{"dataset": "rendered roads seen from a driver's seat, with toy cars, trees and houses", "encoder_norm": "batchnorm", "encoder_depths": [2, 2, 3, 2], "encoder_stem": "single", "decoder_norm_position": "res_post", "decoder_bias": "all", "decoder_dropout": 0.1, "decoder_positions": "sincos", "decoder_connector": "linear", "orthogonalizer": "polar_express", "batch_size": 128, "epochs": 19.1, "lr_schedule": "cosine"}
Rows from block 2 of the image encoder, named by matrix and row number. Each number is 200 + 30 x the weight over the matrix's rms, rounded and kept within 0 to 999. All counts start at 0.
# short1: shortcut pointwise conv (encoder.blocks.2.short.1.weight, 288x192x1x1), inputs 48-95
short1.119,229,216,199,165,244,212,189,191,222,243,221,190,156,220,232,200,192,290,168,199,185,177,212,170,236,206,177,196,167,211,202,153,130,171,152,184,215,156,240,256,208,225,257,218,198,212,169,178
short1.120,164,161,158,175,196,181,210,186,205,215,240,211,273,227,216,181,170,207,191,199,196,185,208,195,200,219,289,184,197,190,237,220,172,246,171,197,184,121,243,189,245,160,192,182,260,172,145,249
short1.121,183,229,168,220,199,225,176,248,197,203,172,221,189,276,156,171,192,172,264,177,179,212,266,202,186,208,189,176,210,186,141,147,233,211,195,215,179,232,208,160,203,112,149,250,140,219,170,133
short1.122,256,147,188,148,183,249,226,176,191,192,221,148,211,193,168,195,210,170,225,204,160,176,193,184,164,239,272,199,152,159,223,207,192,170,209,193,185,189,249,196,206,184,211,168,161,210,155,221
short1.123,237,194,177,177,196,209,171,180,206,181,166,168,225,214,184,230,185,231,198,198,214,170,178,231,288,212,177,184,193,172,172,208,234,189,185,252,192,221,203,222,162,191,191,201,225,237,175,159
short1.124,185,210,201,254,230,232,222,152,170,228,160,203,249,194,178,154,214,146,195,212,175,190,142,223,243,193,227,206,149,204,242,203,225,182,183,292,206,232,205,222,145,219,196,258,179,225,180,213
short1.125,174,215,223,154,164,219,210,125,169,208,161,207,229,190,236,219,219,210,195,179,170,161,179,211,199,170,212,178,179,213,176,226,176,189,201,221,212,239,260,182,214,260,195,172,208,216,190,176
short1.126,175,111,166,201,187,211,210,173,177,181,217,153,238,207,210,186,188,121,158,237,200,214,234,175,198,156,226,221,152,225,217,208,172,191,241,244,213,176,194,202,181,224,195,199,133,217,204,158
short1.127,197,175,213,230,225,196,237,210,214,191,170,233,199,143,181,176,148,265,194,239,212,163,221,160,196,183,235,171,230,195,203,178,166,206,226,209,209,163,207,182,200,259,189,192,256,202,182,190
short1.128,200,266,158,199,219,160,183,241,186,218,213,229,158,203,232,247,248,218,203,201,219,196,193,206,166,188,216,162,201,189,190,172,253,181,187,173,249,237,186,150,235,179,182,174,182,177,188,221
short1.129,185,221,258,192,212,230,177,185,174,250,227,180,196,226,191,158,210,237,153,170,163,217,175,212,225,237,146,160,153,314,195,191,154,236,196,214,211,193,195,187,180,222,184,175,230,162,201,167
short1.130,216,208,202,182,219,230,230,195,220,213,178,186,198,235,203,198,224,215,186,140,204,180,238,213,147,209,250,252,163,245,172,250,220,193,206,151,213,170,198,179,212,180,231,180,185,212,225,199
short1.131,243,242,186,221,211,197,222,174,220,212,229,232,142,220,182,186,180,285,181,173,222,242,220,155,272,174,215,220,207,256,113,175,156,242,147,122,143,197,227,169,203,185,217,178,222,170,262,212
short1.132,237,198,207,173,191,239,178,218,148,242,196,212,188,224,203,230,126,195,141,170,212,190,229,218,129,233,188,181,200,187,211,151,148,229,139,219,235,283,145,229,215,216,198,194,172,228,212,200
short1.133,240,255,230,227,254,210,169,253,203,192,200,246,246,163,173,216,145,227,217,182,174,201,232,163,193,202,177,182,274,174,252,224,150,207,230,225,251,248,217,207,209,212,178,188,265,171,243,159
short1.134,247,299,199,224,200,216,199,196,167,191,215,162,153,240,160,189,244,250,177,191,237,211,217,186,261,204,184,210,238,234,247,222,213,184,145,179,208,202,209,186,236,190,213,180,238,210,168,179
short1.135,218,191,212,216,203,151,237,237,194,146,192,201,224,181,206,230,278,173,215,154,169,217,186,155,202,272,210,101,193,137,177,246,178,214,167,177,262,243,195,221,207,251,204,169,193,150,142,222
short1.136,215,193,241,237,205,242,203,193,199,214,207,154,181,247,179,198,163,223,196,195,182,175,211,228,152,157,152,230,202,256,179,176,204,130,208,193,186,264,182,198,151,232,187,167,201,180,211,173
short1.137,169,249,182,214,266,206,169,214,197,175,206,204,154,188,231,165,192,258,209,178,209,285,202,212,210,203,209,195,221,208,214,211,196,217,152,199,231,198,200,148,191,190,165,212,171,217,199,198
short1.138,130,192,212,181,264,195,176,193,170,205,252,175,162,189,207,173,253,228,161,187,204,200,218,203,255,193,232,245,139,194,179,191,164,245,204,201,202,185,235,195,136,192,227,217,210,226,215,180
short1.139,146,246,189,194,253,188,233,183,205,177,192,208,187,202,222,201,168,202,202,165,222,204,241,179,200,203,245,171,193,229,210,174,207,193,225,185,202,170,242,237,191,267,207,172,203,313,221,212
short1.140,185,169,211,260,192,208,229,276,162,274,204,206,264,186,162,204,218,175,200,247,215,180,196,213,187,221,264,215,185,157,213,168,162,195,232,197,171,196,155,156,228,255,221,226,181,228,193,262
short1.141,237,196,228,211,207,243,225,202,224,179,207,212,222,151,207,172,187,236,144,211,199,200,227,236,196,210,154,227,228,193,163,201,166,186,189,191,224,176,209,183,216,207,175,220,210,180,212,261
short1.142,207,152,220,240,172,154,256,190,218,172,160,202,175,168,222,252,191,259,184,186,168,204,172,203,212,245,196,227,225,229,169,254,187,235,210,176,194,221,175,196,215,178,199,244,215,232,205,192
short1.143,154,184,206,224,251,156,231,188,194,231,199,258,153,188,176,150,231,202,197,171,192,240,162,211,174,197,147,253,217,189,153,202,201,192,203,182,196,230,243,194,158,174,154,160,230,234,212,196
short1.144,233,250,193,183,244,217,194,244,155,192,152,199,276,203,209,115,207,199,232,171,224,220,176,179,178,176,188,193,160,144,202,211,208,227,163,176,192,218,218,171,178,230,255,160,231,200,195,163
short1.145,188,162,159,226,217,256,240,200,216,184,182,237,247,248,191,232,183,173,214,191,198,180,219,251,180,198,154,191,139,167,160,212,200,187,248,218,175,240,147,261,209,189,208,164,192,295,167,219
short1.146,185,198,196,192,164,192,165,152,200,135,214,238,199,177,146,246,206,231,195,217,176,189,240,207,167,227,157,207,202,181,229,247,229,176,214,200,230,192,238,208,239,186,172,201,195,169,232,233